config = dict(
    time_shift_ms=50,
    win_length=400,
    kernel_size=5,
    optimizer='normuon',
    muon_scale='original',
)
Rows from block 7, named by matrix and row number. Rows with one number belong to one channel. Each number is 128 + 24 x the weight over its row's rms, rounded and kept within 0 to 255. All counts start at 0. Numbers have three digits each. After the name is the row's rms in percent of the matrix's.
# filt: filter width-5 conv, dilation 4 (model.blocks.7.filt.weight, 192x192x5), inputs 80-99, a 5 kernel for each
# gate: gate width-5 conv, dilation 4 (model.blocks.7.gate.weight, 192x192x5), inputs 80-99, a 5 kernel for each
filt.39 096:137114158134137119127132147132126167149160133132154152138170104158165145167114111109106162116164128082149122127112139130152164128138139116132106090151078097089089103133165146145154134104087088135087111124170162138162189108141151143143177150109121116161154111098097123125139133135108118121103129104163
filt.40 097:099128136147181161122125107105180147109091153147203135121161110135136127133131116108126136130167149105104112064080127157137133130114135131109136149110177137153166127102135162122110105136154137116088119150115106100126129092149136089135147165088166148140139121139119111156149153134138125112114130157102
filt.41 096:115170149161132139098138166126108097093091125167104138139143099124133102109108133113169144116130077101123123108123155159106126148162148114126118117112115142138116127144126132126141145158164155095150076120100135122121142147150107125131153145126124157094123142109134148142106127128143143158125138113129
filt.42 105:140160133112095139135132145110121110138141136140138128109072124132139133139119120102130133154133092128089104126139140159126070085083113106098119184163086086097129091135101103137111134095144146112161137130168162125152151144106132152142139139142139143148147133129144190159153143145147105133117141119129
filt.43 102:123114134122143081120159121129099123110154120133102144116142104140140109106172101133154131080092134139098092085115172129106165175128129120131124114120129145138105125149139129116087127133142118162129128121103104155138122125143160165143102097133100155162108161125127099084140103154119088147112071130150
filt.44 097:154101130108158150108120147160153118138165094141129178151114126105119195157138094107166130134132153138150110139116158118132122149148126131143122140106159170142084088156106138097154134164129134112133154073100122129111173140199141134134120176144159191116088139094152126107090076089169138141155147102123
filt.45 102:115129126127143138144093127127141132116146102154164127133133100100123125117099103108175123161160114101162136168130146153145121133199168134131106130163101101123119109112112093099125185167145150168133111098106098137089113113081136152135099117155138086078107150148150125144123094099126151133119094102149
filt.46 101:134134142116153095132104135124100122129118150114115099139124203154152147147152103087122119114142117169143110107093137151146150095093103147134149122113129162157136107172160121162136097113095160170119106155163107152126101127115129143128125117129104118118097141102143095104111125116092085137139132108111
filt.47 102:073059093137162088120146155096120094086137137103131139122140093110115122134106101141159134092135154142120125080103124137158125128116115151152115121107177182144128104140134161112142169147133153123140113109092096170129170094134131079153096121108137120133160125121129125100104069124145130093106117111122
filt.48 100:138136154110102136104104104135099158143117148135131129108119132128117137155102127141152127131119168122148137126153117137152162132161126097102081102140097124095107166116149114141120076137144138143136140140108130116089098087160140126096082138159166113114118171109106095140103122113135112115118152136145
filt.49 102:132113097149161077114160170091124113114136129137113120146128172100124125161144147152135113125118122134122098168147107133115123121126133172168121109147099129122122099159127116094105091179128229177129140099116093136127148118112150102091138117169095116112098116108085150139133156160123126116078113142155
filt.50 104:112111114153133122099147113172122166127173164104123113126140105126118106145200141119170150157091125182141142113073043133121121091103115097126105167179146075144155147139096114123132061127159146126125092094126146117120127104129134134144138136106142117124107120133120105145159125099125130109101104133110
filt.51 100:158146138125123123140091077094167113100087148139124135132131147114102091112145113109149118150147097099090157142160122173114119131112133152157103106148116145124133135153131110144136135157116109131133137140113110139157142121159128128121110146180149163178200116128156159129119122152109133139126120149109
filt.52 102:154173144120127125168126148089116185146095093122108183155128153154083139055113121105154153147120133158154159123136173120159110104116091125126161122121182079123153124105147117141157132085129156123155108121135146105173150154138156164128135110078153119115156128143108098123098132107122159156136158136169
filt.53 102:094131104149126167119120164118136135179129114118107116158122074080129141178158164097129171093128135145116119132143096081105159136144179129133099094145125115122135129123088136156112168133141111097165065122119098168128119155112126123143154159169146145160109153133114142122110105083109100157134135122118
filt.54 105:149114142106144115081095143159130095109153152099109141155126109063134117117118128097127124139128157126086136121138163092086133138138149124157121124123100151136085092163125093105137138156159119121119140130155114135116091143151112124126124130127163145104104127127136106117148166095113063105085137171090
filt.55 092:167165137078135135108101104135124141124114105104153150168161095127134111150120091136150134128107116131116121151123133140167164115137096114144143125088186148141108122162119179160132132147132110109108118115134127178153140115124163144119127116176103139104139136137133127118139124117104079147137146145120
filt.56 103:183103094134143133106121119127119133160117133167128138137125127153175154095122094099155144156130148122130110153149122119151119052126172113115168147178147126100128155117129126148137140121098151157158131124122124104168132106089158147132139109143144106124142143141130133104135134103130115131126085100159
filt.57 101:109098111093062142127159162162165144137118115159153136119124113096107136119106121109151103124086115112098158116144163158144098105100105093131123138145128163140156142125143130117098144150121136157139161122127127120141157143134121089118114110126152160138145154119135164172132143093110097103145136159128
filt.58 107:104147170141134107183151153104195148084087076117153140134141127122133119127144128126121156141155171137134164160163138090108105121129139157142148082074130106109132139119132130095113145137103132139116113096139145110148085112131092103142158164076095116142138155130118125110117106148110106105120126112157
filt.59 098:128119161180152140128133135141186136109149136102115146129152163192132122077137166119134132135145140126114137113109129143152131115097130141135128118160077122139143138114109110165160159152176133115113111115114113183143124109120135122109151137109089070169175133118135130130155118116150125132103148167135
filt.60 100:100138160155099119159146154138082150122115166137138142085097121128121121140148158098096077142113095133107142122115130130093144163154149122112116170121142151122114087131103094079143091140169140114145119139066130088107180169091115143137141111166137151103121110120121163117121174128132116143122132150089
filt.61 101:107164176126106126127138124148097115101109141103132137162103152147122113142139147115140146147150163146148126127119121131150133109119125159135138088119122171138112110135080103133156093161137118117179160137105117155119143126115162098134099121139114109132077097149141118077106096117108123123083103098125
filt.62 101:157150093116109104126112128179136120150168143143157138136088120140141102114152168123076152107079148137158125103132137141108115114143159153156109125135117146145093089129092152091133122113155159115124146108084131157094127151163130142142125178133153102115113148127131137169115193147089150109128089094139
filt.63 097:150163142164153215151171163145137115105119137164151129134072094101142170101129181145152087133131132074138122096076095153114113098160157101137156174170123102139120145124125131132102148137148137132114110089158153149116119143125159136138184144135142126136080152128131149171089130144132141135150132122104
filt.64 096:138133166163165086139142092150113112126093111204122104112145124131123174110102107136129121182111130132144133103164141116074129089112131151169132151086160124102099126165129105111126136166122101138115109068152132170179145126141130173124117121157078122167121145125138133134141095136104176141103124107148
filt.65 100:106128147107115116126151123102143149147150129120137127089092148137104105108099083105168151137087146192121119103186152165149136138117143137130115113138134129095109175135178144115113126099143183151111094105113147135159159125097133141112139117149154142098103135151122120125175110119134115174160151129120
filt.66 096:153166127112064102103150100069115085108136102091129115158149150140088127095106092116127078138151155164133097167164162153117154096124082157135137119147131126112146135077164179141115120160139157150150101112141124143156136128163108100075100060105105172161121126124123106115132125095162146100112141150130
filt.67 097:152133110119138161144134140135118155122111126107113133154136143147137142123082118149144159058106125116083096101138144124122148092090104100129128117170099086088109127141103139121098174207130128144159151116124133174139131107164143153120145173092108159143126188173140116120117114153152173151089116108133
filt.68 100:167118141126101147133119137105150188112136129151137118149174102105127118166161118167126107134161139139096138137116108151130140131116116129125135126153122099115157144077116102143109186132140164181144098096147134125129103145167145143125110137096146174140139145127145109111089152100106121129109121115078
filt.69 102:117145133156093127154121119127105127188138117118133160123146174121159151127113126071119147134107114111137129130176114086158113126123150125092113130108149099104140166142113118152157156121134100117146114105150141123146121142136141110137143151136148136107151115147121132118108170149139154146145130117166
filt.70 101:101105131123129152162139132147124098114119129150123119161136096151140086077107110137127113159163106123101082131142137154124134139087125154135159101081123103143125108121151084120146116099097127125097147158109113143151083125150107152140076106098098104169139152143104115134133130146127147128157103136137
filt.71 101:124120149178141090094143097139145124127129108138134152146156172099102099136151146154118103083101122122159120150109097120128134126154137122117109087128136100151113107137108122130164121166176129103097132162100105133129167140159114114167153167093099105160145101122147149144142124112149118069077150147138
filt.72 099:158165139106129142107099099151160146130102116185195129107115112176146134128146158133143131130130112135105087092111158101123110104072142111151094138146151177119137140138108096168190109159111132171142140122116124118116153140170107160148134118124157161133148115143139133141124158155168095164129109094172
filt.73 100:077120075135193137129114128113140141131078118126160126088105110143139131165187186133134120106178136116170086167154128145071097140166141116137101087116138077112145169129146134095118120068113142176104106118126124127099168097122128130123119122135147144142131143114106101172141110147121153086138163130106
filt.74 099:123131124106121147136148109104113117149149185137166163154126175118115128155178117172118125154140098107089139123096121147124131159115130088109180101153161088109130064141149125126150084136163072104135121152118149134105117094124126101126142116100092128135162107123149091109164117144112128133111132117143
filt.75 100:122111111126159133161105157143120152161162135148111121117115103087086099124122134133145132120109110135108092097067094101129141117110128115139154176131141112140117106122113119114102089101118131141131139164150131113075154158104116126111121131180138150167124111110154185120107117088123127122117165130097
filt.76 102:137091087061083104117153158115112140150170142128141144149121088127127115129134121124125131149124118151146148160195156181175116109111114145144183149172113091156148121113096078094126130119123156118096105135099082108098117146137131128099123116150130094115115156167144177140121118140124132149133150105140
filt.77 096:136131139119150124173129118130135116072123150153179129169167117132104122120139168146098102129146110179162159174140115145147142137140146159157127139080134140166156124166151133121132132092130130151135177152163150089139095111140131148140109116114098116131107135119136169157099125143078092150151103155129
filt.78 097:103101113128113126084109153124126116098136116157140124156134127118106133150145099088132104079111134154096121111130179149121130146100110076116109138127173117090112134140095106120129169154165106141121139141109104134137148169168114099110144124125133089117130115108143137095076103106131043145099101125085
filt.79 100:088141156153179096120103113113123127126116142140110137123127117101117134164136119110125147121136122108099083157151107081084115109137104155127111111100093096103090100116098120158118133112156129107114127122142083085106113108117122107096123168184083116108131128121143154138129111100148100104090095130113
filt.80 099:140099153116136122095158157131141159112100128119178100065075109143124116127172115126109094105139149110120128137156104103101120131165111123124130099122153154104100113108154120095156187124134093112124127122118103138134154131144120154138134121121164103102128127109146132171115143148154141124132084108129
filt.81 106:128141130148154150154152156158071065136161114126101136161133095120072135149148106140123130114127096092104087091158170108147109143135132083111077139161158126097054114126154102112097103141110074136116150138136150135120105132166124114142140163134145131120122106099128100103154101163133120177155114162156
filt.82 096:149142116097103090108129167122143104111161116137095158128165146114111112146120141125122118121143097121132169102158147111148132126115113099102102153148111118114098120133189133160105095135161131147160124099122134121170147122140147117102077120155119125139151134136148110116120155076133086129088093114137
filt.83 101:069097160091146126118128132172078092119144157158154142091101106105118113132122164161083081123134129167150152122143157124114112121139160116127138141154141129113079110091128129120110127109110119121112122117154100170145151161129104106125117080171129166148139160138163152135130151167105144108143128123148
filt.84 102:096108131158155117127121089095187132098103128075074126167141134143104080147116125147133154133129111121122166145131075105161115080111121155141133098118130103127135118128135122130130117100127123181116118137142126084075147131126119143160134145078097138116161129117125108125124136184158122081105145158139
filt.85 098:083152177099131093148124094111143146134075162103146136129104112119111106127130166162143167156162169130147081127133079119057134157133063122079110132148123106139166168125113145131117161101088129125134131127138111145111119116141090148164108109177139138153118128176140143128060114141129132088137168133130
filt.86 096:136162144151137161126102107085114165159123147151160167137084133140155140172098133058120153147110127123080123109156132082135129111131085116104129147131150121073132104069087103120103181132098134142125142101138141099070122145168119101080112166146137151089090123132133133181108128180123148109168092089069
filt.87 106:136133143158112123114117159124151125055120136109111085142153139115133147130106136163128144129116138131122139150134148086139126116117105124116138103110102169152157152148169086089120127139121152133140176155124063088127125073130136126132142139129144125129128091127137142128104136150115132114132169086100
filt.88 100:109126100155149073164138149098110119121121145101116170167116166176164135107171161099101111149126184124097158148123099140112139133165136110119131140144127135100101088139130110136145132128132153038107133133143116126158115101126132132125131163137117136107131121151103176099147141139118139077119150139116
filt.89 102:155153147125122149088102136095169101132146098145124109187114136107181130113120069128119149122113133155157092115185131108143133119114156137160118105087119122108129128122125133196124119098105165159145158127141129117158126136095139119093103132096159101113132133145106131180108125145089097105113097133129
filt.90 101:164157132106158121060115131147116131169103107141169165098067123145119091095095129128108150129144151143100127127108065111132130111118150107128161131108131153126141172142102112111138114120075129108140137157085102131084140107140128113139119123074118111104113116135112099187130110141125148141131146127112
filt.91 098:132142112106161058129115125148111158160123141141111087141169128158147114115145140113092114124119100134121090081116131104121143067150121110101166138129135144152141110135148102106143169118155180143095122134114097142139129129129121156119131145120122141136127150119131110083074101072092097141107072123122
filt.92 098:138127147094113074107121137114137113145170173163141156142135132120152113141152120135132100151160094124135139099135182135120136150120136163127142103149111135152102138145084143152158165166113128127104153112070109096096106138140114135135126157174150114119130121084099090156139136105146193176113137097119
filt.93 101:095130150104148113113106146108094116127153103122120165149115173090103146132109141112151132147102130194166071152166109134099100156136133106105122131129130133091078117142110125145087090114147149167139082090150121124145165133130147131110108108144116157140137146117128133107103175137143167120091132162103
filt.94 104:124182127124146101099127148148149159100137198139162132124113140105100136114114146166101089084117080118126123120143137134118111141132110138189139145155138163141121114132116134133106117155144121132192133139110151147108091136121160144121123136136124139144118132102122126160155113109129124072111083139146
filt.95 098:139122135082126088128147112144135159081129089155110112101139085102081082077145134186172131113135111124140104101097096156122131111142132104125115132130123145137103126077106094083156113124185126128111106137142126077159151118149131151133131107133114171111120136113136112133119124143113162140093166103154
filt.96 100:112148134111117120131115118145118116140141120137134163155133128132127126177102156181150130138105126174165138132145134128101136135133125079130151112103112101126124147125144111119109102120153087133133158086062135170132126114138157148109134131123102131102116143132144133146149119138140114134108128119106
filt.97 101:126156141113163159136119136114134098131152118134105105105165154100144128105139162130109114149145114080147152123175119063133117139125142119138192112086111092127102131172106099102139119143082091111170154082125132114111126128103122132147156144148156120105110112152127137127124158117109149191140085116138
filt.98 096:125118116064128143164122158157122106147139136114171139157133152161164147120113131135206176137120126084107156126127143112123137150114134130159137142174129083127128143104154116095091109105122122148110152116111122153124077093108155135098137139122138086152099150144108124119106107143163168121145125114138
filt.99 101:156140121132093132112161126148150136148136142129099151160160133116099128125131111103127114142100107138125158105138132110136129152098093104140126155132115149165100093136120124150156125111109119130104153163172118153180149130129157153118105088105137143133144135122135120123144135095115120133111132124145
filt.100 100:109097140141152137103085071086132143132122111149104148121123117139104172134123124106075093097084131145169133129147124084102141103117143145140096132101106117129147152131124090097087108078084119142109121086136119149107123143094096136141131127170172136117151136151109122113094107150132097097113126116167
filt.101 093:106140155144140148137153152114125134147122099124122149116140085131135167110132142161144122161176123134151144120082129102164147158139117141146139129134121127151140148114116147141096053081108079114139162137134129096092121108120165121148179138121115150127113122144157142158158133166165154119135131153119
filt.102 099:149135135118111106161112134127131123127100125149143129111089087100108107134127135133134123127160123161101126124107138093155168151181143106146121143086094120111145127096096111111136138176183100163102113094101107145122143116125106094108120142108162129136120126131167145115136107082139142088138141106121
filt.103 100:110140117098117132141140123136151151150101106119138160109116135152134110143137118098116132117100111192163090075119117126093137122090114133088162131092142153126125161142092104136154101126123101156102153126139151098121126148140143131063095117151116147149106105182159130099163107149117170118106105137153
filt.104 102:127106115178128083156153148088132119160162109113133138150120107140135121082144145137092128138125153133128142123111156164185150160136143141137137134116116120115134088149156124098135095107124129126144205138071108093099106153136148137123134126142139112111094137171142139076136126122140151139135121120123
gate.39 097:135128146121101114112123120117124127134130109138111137146159126133111094111155139086119140134118123128091098119115130126135180110177138078098143124136137170152140144127144130150147111095097116097124113139160136077080125133168139154140143154118128132107110100110171140136120141111159132137143116124152
gate.40 097:129157149113101104153105079116113132120153138107120101122148183171156120116098104111106136133145111083103157142133107100093131157128105108088091111171108088115105121121124103079126150123125121117129132097117118128157137105109111160156116131104100139139167118157112130126144121155125083093137128078112
gate.41 103:138119117124122111054120163136126154168150084112100165177099099127182091132139132121150159150179179149107110165132134113124099086099154148141155154121104112140118154145135120133119121116135122084107118140154096075109118132130130160110085145111114110134089089134107127125158134138129145134084083132114
gate.42 108:108123114106106090093097065116127090124149142170143132094100156135137188187150138157149109175186071079097214148100104127117118127116093161192153123122100101150144116150134132127158155161174171144095114127120100126108128128155152124117125087114125148108099173171185172170112119123110130073120127128099
gate.43 101:151142115103118157130138140148131099142183122132148125151137111129164116144100134136083142104074145153140110098163092166167131109097097095117113106133134127186095110123122138148143142147133108104161161130124126166148120127089153156124081090140160162112142144125149135132120139160093132133139117130121
gate.44 097:114121135147129085117164113136128148181126107114099135117117132138146164134125113154131130145151133115116097174121092140107094144166148115122119156150126189105112168107131146156129140128124146151118127115106128124140164146148142122132139124128135099138139127114122125145151087108150116127088153110149
gate.45 104:119122141135149129149160174125157146129147186096138137104091130080103094119127104127164144131156162170132175165169123098116137155151138119115136155155141121125110135111096092122132108155106115120100144142143107130125083107099145115111128111135100136155155085102115157146114108137119116148150135121077
gate.46 103:142132120130122114142123151121117160136139134131134150102094110124121115144127127144173106125162151128159126135148157104129105098093088209105084126083073091121126141145151154087117099139117152121149113105144115085131146124078136154132116110119113108062117154087101103149149172171171149111135140125148
gate.47 098:118122108098088138110127139135162162109143121097119099117125180138156154101110123155135162105153155130123142130026090139122110130154166177143160130118122116169117158135146098142166119112152154124134172155113152097110120123105189114102122117124103153114130172115144120094123142099109133091091104145103
gate.48 100:084119128157178118055096152152109120132141143106175134115119142129168143153129091104127110110114149164155167154105121109108088139142147098102167186148164106126115129126105125135168112143122154122159137117107142058110099140108141106131137157161174161127091113119103079129123133166167140110064092127116
gate.49 100:124138146143128116147122116121133164144134102137176121103138080182153144129090128156148126095181087127141150137122093127128091115096101100103078151109149101100107151133132120108090163128119134176129133148124140149126110115166128113132172141070109080119136115136118111137112120140125118127101123083107
gate.50 102:159121111140101139110124111168143139168143082095101122118107121173162158139101091083131134103129095100154138147126109102092126132109105152150119122112114160118113166148110078165126117108108081189120159121145154138090108109118091110142168138163080097124154124099119121121130116117150155133103070105121
gate.51 100:174142091075087096153141117080127130111129107115136099113100175137099092116139136158136153142143133125147145109137114151121099130139087091082129103172092141133168172106159144113118139116109133129122138096072092150163154125136132139148156136088152129127157130148142099084199144140164160153140141157106
gate.52 096:151134148098143138109136149130102137126105182106126144115119129143131122113132125152127132126128152153111106152130122132114125127138115139131106120137123123155118154102110184139124135137091137114084106128128136121137152127108149154160162131103109166131120142119142139150082165172167099104110102143163
gate.53 101:154118108097125110128149111149153154139152119141124127129109135124140133132169118131093180105143159168095074153148121112111101108128152098112144119127092080122150118108181132099125073126072113164086100085125132120114093124140142162131134184152111160100104128120097136173128134152117138134094114138106
gate.54 097:145134157141121143136101078099170160162120102131103131140133115137162154145120091097106130137121098101150134142138123133152121127106123085132109098124127127141124094110097149142135133161151135118103153148118208136147140135070131109118134132129133149142109141143135131099120098095126160121099129141143
gate.55 101:154125135163122152099088145140094139121144148138152130091110088101097136109077142172154129140140102125109121131123113142092083146120120164103162158143117064102085075124107099124100131140166119142083086091111099135076106128110135113141152149102084121133110128098103114104110104143165147103091123121109
gate.56 105:122105162168116107114142157135138133203165120133122112131129120122123116140127157126142150143149151108117103085157120105073097121101107177148122154167081130122145108132159120158117116132150146154103115161110143112142095136156140148113128140159113058091100135136085146146119164183173094161114102094117
gate.57 107:130127110146136102042107136105134130148117104133134114063059126129132142127154181150171127153142136109088088075090118139089094096072076101135132101132111152099106112134166143123134129174170136087105116104107117146115104118107173182153142144145134065089095112125138139115138140139140158082109109074111
gate.58 103:135126125114109105112093116123105118123166156179135088123113187163180122127100104135116135148110100115119148144097104126120129137132135115106121119154125098097104102139140118108106107119125169164137138139135113155159136134136133155136104126123101111137135128136148144126119142158139101066090113103113
gate.59 100:088107127177155141148106179106154135125155094157144095094100138127169131129122122130104113142149162143112132136122104082072087085137154143139133101091139105064099131134163161096047134147135176192127118125120115101090139114086159149136141191110161136121170118136107110118138147172110149111133105151092
gate.60 101:127153091107175152117145142104113119136170188124110092123187128150169182178133126155089081121158182123131137123136096105151148102110102139138142141095151111127109125132140152113143165171120093129132129166152111104101129075141129100134129139122130143123111111120120127174132112152089110095103120104151
gate.61 098:080133159152138080129127122131163114117117141125081116170110135122137145124118118151089147131140138130146114147139124152106123161120116143060161143135144122140156128161168147137108093122126112110136114098152131104113130127071083132179125137174143145142146094096135136123111136173100108137117147130150
gate.62 099:114129150129154146114116140154112123128113140127158090089078082100176138161076122145094139113145130146107174151105136122126140124095112114115119131191116102111126132166142125156114125143113155085173177152142128148135116108113146118110115136108120106107074130116136152165144122166152186157138127147144
gate.63 097:108148156110139111151160152116169177164142113101162114107122132137099120081135105101138067132134139117134094110155142124115106105142134163075108143100166104115118152167128145150146112105104093171159133125114090106118099121145157126114137138101087113164154102129102099125139149149189127065085092131110
gate.64 099:148160145144136117113123138121132151125138082116128129143140154114126117102148132130141080109091091174151142143104080129110124128091125152128179157150135093122151156144154124115127137127123116107102103094115124122119104137158149161150152127130155166179158176145141146137114144120119159087091136174172
gate.65 103:153130148088135132126102119098151099145161115102100135155106131134120102169148131144076115092127105142098142131155067104148081101109137159124109123133087114100115125103130095147115132100121132159152137147131107085142138105111151147122094130114119098145124119083111103127133155150103104140100101113124
gate.66 101:161142113150143093091138145129145102117136117123118077105103157175136127101115101123141147167165095088128099137145148109135146132118116142089124137137152140115101104147154118160118182140133082100132126151115120160148130122126146109096086129129095136092081097106137141139148112107141076128146175143101
gate.67 101:127154159135120119118087083112114122131157192118091137094079129141128140168114126128124171163135110114098089084140139143191145126079127140094127121152103146099083099131053084144157117135108105083140135081119123100090140116148129133103131148094069077091115108134109141107140152122126160152137089110122
gate.68 100:151108090096137136123122116143159130128124157095137140138115161208140077133118090147137087094173151158100110070122123127139112105097173144123104136131148173126086138134112165135127146143160167164144144160110157124110139112108127147144136126112089082120122130103122101128147125138128118098134102120123
gate.69 100:145126125074154126102103130129126165144063108129091164123096164103086113126118094114121119132131110103148135135110146101100084082117136140136163152144150132143131099162121090120156113095111174160128141102156081117106111098093138081101109086115115149129079105131137123095147131131166148139129126122184
gate.70 102:154123150177156149154088147114147187155165134154154121131151126116163149127151125087117133068096090074096162161117118126122101169175096160130091124139143088116149125118163135127133089069150123115147124095111105114105143173125143161168122127165143136095130127102099131141097106148170133117133131150112
gate.71 101:133127122147149099113132167134137156176130103188147124126090134141178144112091151175150171166142136107118146150123090075139157131102110112109124113164118099112109165131146141155139145149080081139088128143170136121117148154163109114166152189151144116111093126107109129129118141149149111132146117138136
gate.72 097:100078117111111184155108113134152128068102158062110096106114134117107116067109138137124110114121157140165133092103143106153145145118078124109115158132082164140124132150151120151141079149135110090112144102112105083138130133100140132133142115127093071118100115124127096104121127148112102127130138138123
gate.73 099:119137129091093138156142100120141221166119135110171167136148114149106112115148125120104137117127161149134128176124071127169128121119118123117119146139151111107150176089124123127129159074088165127143098134165107130097074145157171135108117104126180149124103145134099104137165160150116109121155119161161
gate.74 101:145107143121117151106114130123115174137092132124132150109116175145110137152176113125115148127154140103115160129138161157145100144164177121120093092149104109137092115157118124109102162087114118114093101144125114133115133137121124114142105166111099081083143122103116142154164168120137152134120099145120
gate.75 106:117163096138132123122099122147158164144153159099147131097099129099061072124124103087121130101159130137140111133136120108136166152127123123115109111149167160136150160143137108127135118134124110148143112136136119129138104122141131117100122144114106093110128134150108126137138127141118121126145103122149
gate.76 104:107137164161140126145140116127154196154131105054114140167138128115129122153090113133166179155146152154131135145148107112144154156151112142167126119108152152124128135107127149126110145178123142112121106117119107093128123092168114108120148151115110095132127081113106124108134123110123149122121115157140
gate.77 097:100122120117118112079076133164106092063137157100104107096151067136087120090121101081093148102156104126158107118117108116091118155145143166147157129110124136138123147167119132135104125153107104080084102122142154134146114095085146141124120118128153121113126158148137141148150110103139137115177188135114
gate.78 099:164164172162139126121134119165199148165173138128101150095120130154149143147106090154154154112107148164160131099111146103156146137109118153151162142131109125111129126155111144124152093105154119103128123161109116091069106114108118130106116162106102107131179146123133141106084151145148123151111141146111
gate.79 100:137140078063102130095087137135143153141147132123109070111150148156153105114142128078075131159117154120156144182157102102142138142135125125135150150158115107142139186139144136092093153134139146164128128144129105104094113146158182161154108139134141132123137116155133135124123127119087118157117118141149
gate.80 097:114143157116150126090144097174130112119101132148097123118094104139147130150150156118099141111104139153114106111100136131079089159165146141146108114096106146166159091169131163155105119149139133102090130105140144111120179123096115134151137122118151127088087126123136142131134125141131102104117126145140
gate.81 101:156150133132129107150110135148139169131050107099154121102110184148109103134119160141131084128134151146125176207131117160113112162176180127147086129111100093087142121132142130143103136120164172146137128153109180155135129103113181128113146126138151144096100148138077137119154133147122113127104138118115
gate.82 100:153131134111136130141121143149166124120170084130133130108109126138155131132134131139134167137126164156122173135173147148106149129157116134105074119163092095172115164118129126136115133081100139148129123080123130114142119128166105139178150122141095146105131125104116113120058136148168123125153127097089
gate.83 101:135169188154108102123124131105088117112077145133144151141114094112117129129137132127161123113123142098112164139131106105108102133110145092092100092126149127113083094138132132159107078114113118122146134125127142108112128133130125132173166156100143113103102059102125133166156133141148117102134134148173
gate.84 100:148096141138130154123162166125140158141176168065104139135136118122127130181165146120144143113117112129124114119097125097107115144142096163137143140143141134117106095123114142083140119102104140133125106153111153117090104086073156148124119099165140102126153152102111153128107133117117140121078066126136
gate.85 104:163146107097160170138134121100098126120102148087132101121153120111098140148155118090098098150105072115144087134138170135141144125120079129160122121136159097108150131069115139091100112115084118166111121150135119113086143111080136138156160096128116139156133161122139159114115138102138113150121100104115
gate.86 099:151113113099093133107152138143130094132111132154137126141150120156110144106162167151094069124122104139168162131166153119081117113111107149197163154124114093105097113158118145125151101102112085108121163129106100128125130140150186178148145092170119141122136116125137112126147144158132099108109136117116
gate.87 102:154103094100132130097164118139133178129078097123160140044093103104098109103145115169137131099149114105118153144122110124134123150172142144107116125138135129158112132110115111139152163164149153142130135131110148132135112114133156121124143113092156121119127170128127116117154133072139159091092145157129
gate.88 103:121111139129141136107147130052152163171120123147149140125131134146147137111167139100121128149137122153117126161108162112143106073105129139144112135141129122100118132145156116117163129080092126165109134120119098108077128130158141117152145084152158130106148140063116132138138140094150089139116145091056
gate.89 102:150132111140145132137119127125144077082170152127129116104143142149156133105102147118096095141145135137135168166149110142139136111148153148154136114101130127124138158125090104123117107175107130147162178140120125131108111134181129121132159146126154105178132157102111131126132111137155156118116124164162
gate.90 101:099161130093145146145132054145201147128105080132099126112144129138153094083139129139132126144124146134154157141114113122137117091123161123127133155157139165120151141114139109092109101094107185138091130150133136133105126109117141176169139087106095108160162088141123119149132166141131117126127150131143
gate.91 101:129151157139116139145125090093102140131138166097109146172130108103121109113104102101114145121113140120145162136127143171153105109127136122165136145132106143158100133124112103131173142115120142158102162153132110139140158153119173153095133149133133129088122116114152114121150105094130163099125107077084
gate.92 102:141149097146185093117167136116082121099125114078101100102133160129106127176136138092112113111105179161124137139130109089188127131146175104136157138101087084128137120099110123106153137130122090124152128106099142131144169128112148132085138173152123131107153077123155151121131094104109143102109143108164
gate.93 099:108075144126111115114129143093169087127133115164145088136104127147157100110141180173168143136137133089115175158104125185119102141141084126128075077162149114103134152110178160110103142090079118103088072131129129156198122122159151162153137133106169104143128136137148151109146118171159139082072108152177
gate.94 101:104148098102129112169154112142151172124117146125172161104100142131088105154094082126155122120136190107089122132165143133099094147171141122109147110129134140099156137139129152133141089114094174101153137135108118171108158128144161150123115133110134186136134138151119129109106094122165144123109153122131
gate.95 101:133136154160154101150175075077147104128114078140093108170106067120134169155099135096167095126166135123151126117117163092139123112108098095120106152116143131119164132134138112115122120128152103137115123131163158113070149117068097089112133134103117132127079113096147135085130114128147133118092131155115
gate.96 105:131100080110105108145159155131163124158126120155113115099146150125079123122129127140135123108127162161086121119109133142097142161122106089133162130136136140098105112163091134099118148185127115154179112128120113137123118128132170144135143116169114142143127125076151107153095115132141127112124147132093
gate.97 099:127139107116120137121114134167116120158134144138122122125137136146125155159135106134137131161118113137155188139102110126166124090147105149124138133145211124104098077089164126123163172151131133102123125163146124108105107114126103140138159156105118158126095094155123126086145126124135132123137147098122
gate.98 102:105112180120146072104170149119146144144164161114123108129070102116159144163103108139127113147171142135135138116100116098167150160156131095110082110125133116086109115165197147150114147103133075127081104166111115164131108124137152126145116107162129125112119106117148132143123114090110113121130136097124
gate.99 100:138146091108111119106119151120148108136133142121105127121098092116146129151105114127119134118113109151097088109123110059137072086145177113139181179135165172132074102121128086137170144175137119092175128120067123114162123196146124110116144196133094155150104087132150150104125104115169135143120091140082
gate.100 099:182139128130117166170136115115143138155074145100101119117113132121127121131153122140122161125113137098092133095132165149114077135147121207091181148138156123127121153091140156149137127112107102067161108094150128134133125120146104156137153147109092120147137114144152100087125101101123143095087110150124
gate.101 100:152111084109121121123103125097116180165167149105129096124115136095137114129113096146147170070116178107125104144107088148158118105120118110121106130157139097116147120102153176135111147116076151112099094119127107139163149127135164133094098121139125074137138112119135127107130136109095139118098147130106
gate.102 097:119135154187143106123115142125147123152168156125052127171125151151154166119091162105103105116076117156106126148113075126122121126146191148138080159154127157094137114108078165163151142134142188142142116110132128092107111147133173173131158136144113122184168094127134116099139150096115150142097085111131
gate.103 099:124124090110156125089081095106118098151164140143119110071082137094137153112098062088091085078118131127125132139160114108082113107132150137173161148086137143075091141109141145131108142145114078150121108088135145101091152147127111096135152089131147101113116183147096093115147144176169109120136149107119
gate.104 094:099155147115136113114159150125143153125190175126106140147111129163147135095150115090117120113154156138116106115124125073135147113087128088123134135146116083125103105142127131100135153171165111118169110110121118097098146144117121139121162154117146101133199096148161143122126129106124092110095098137089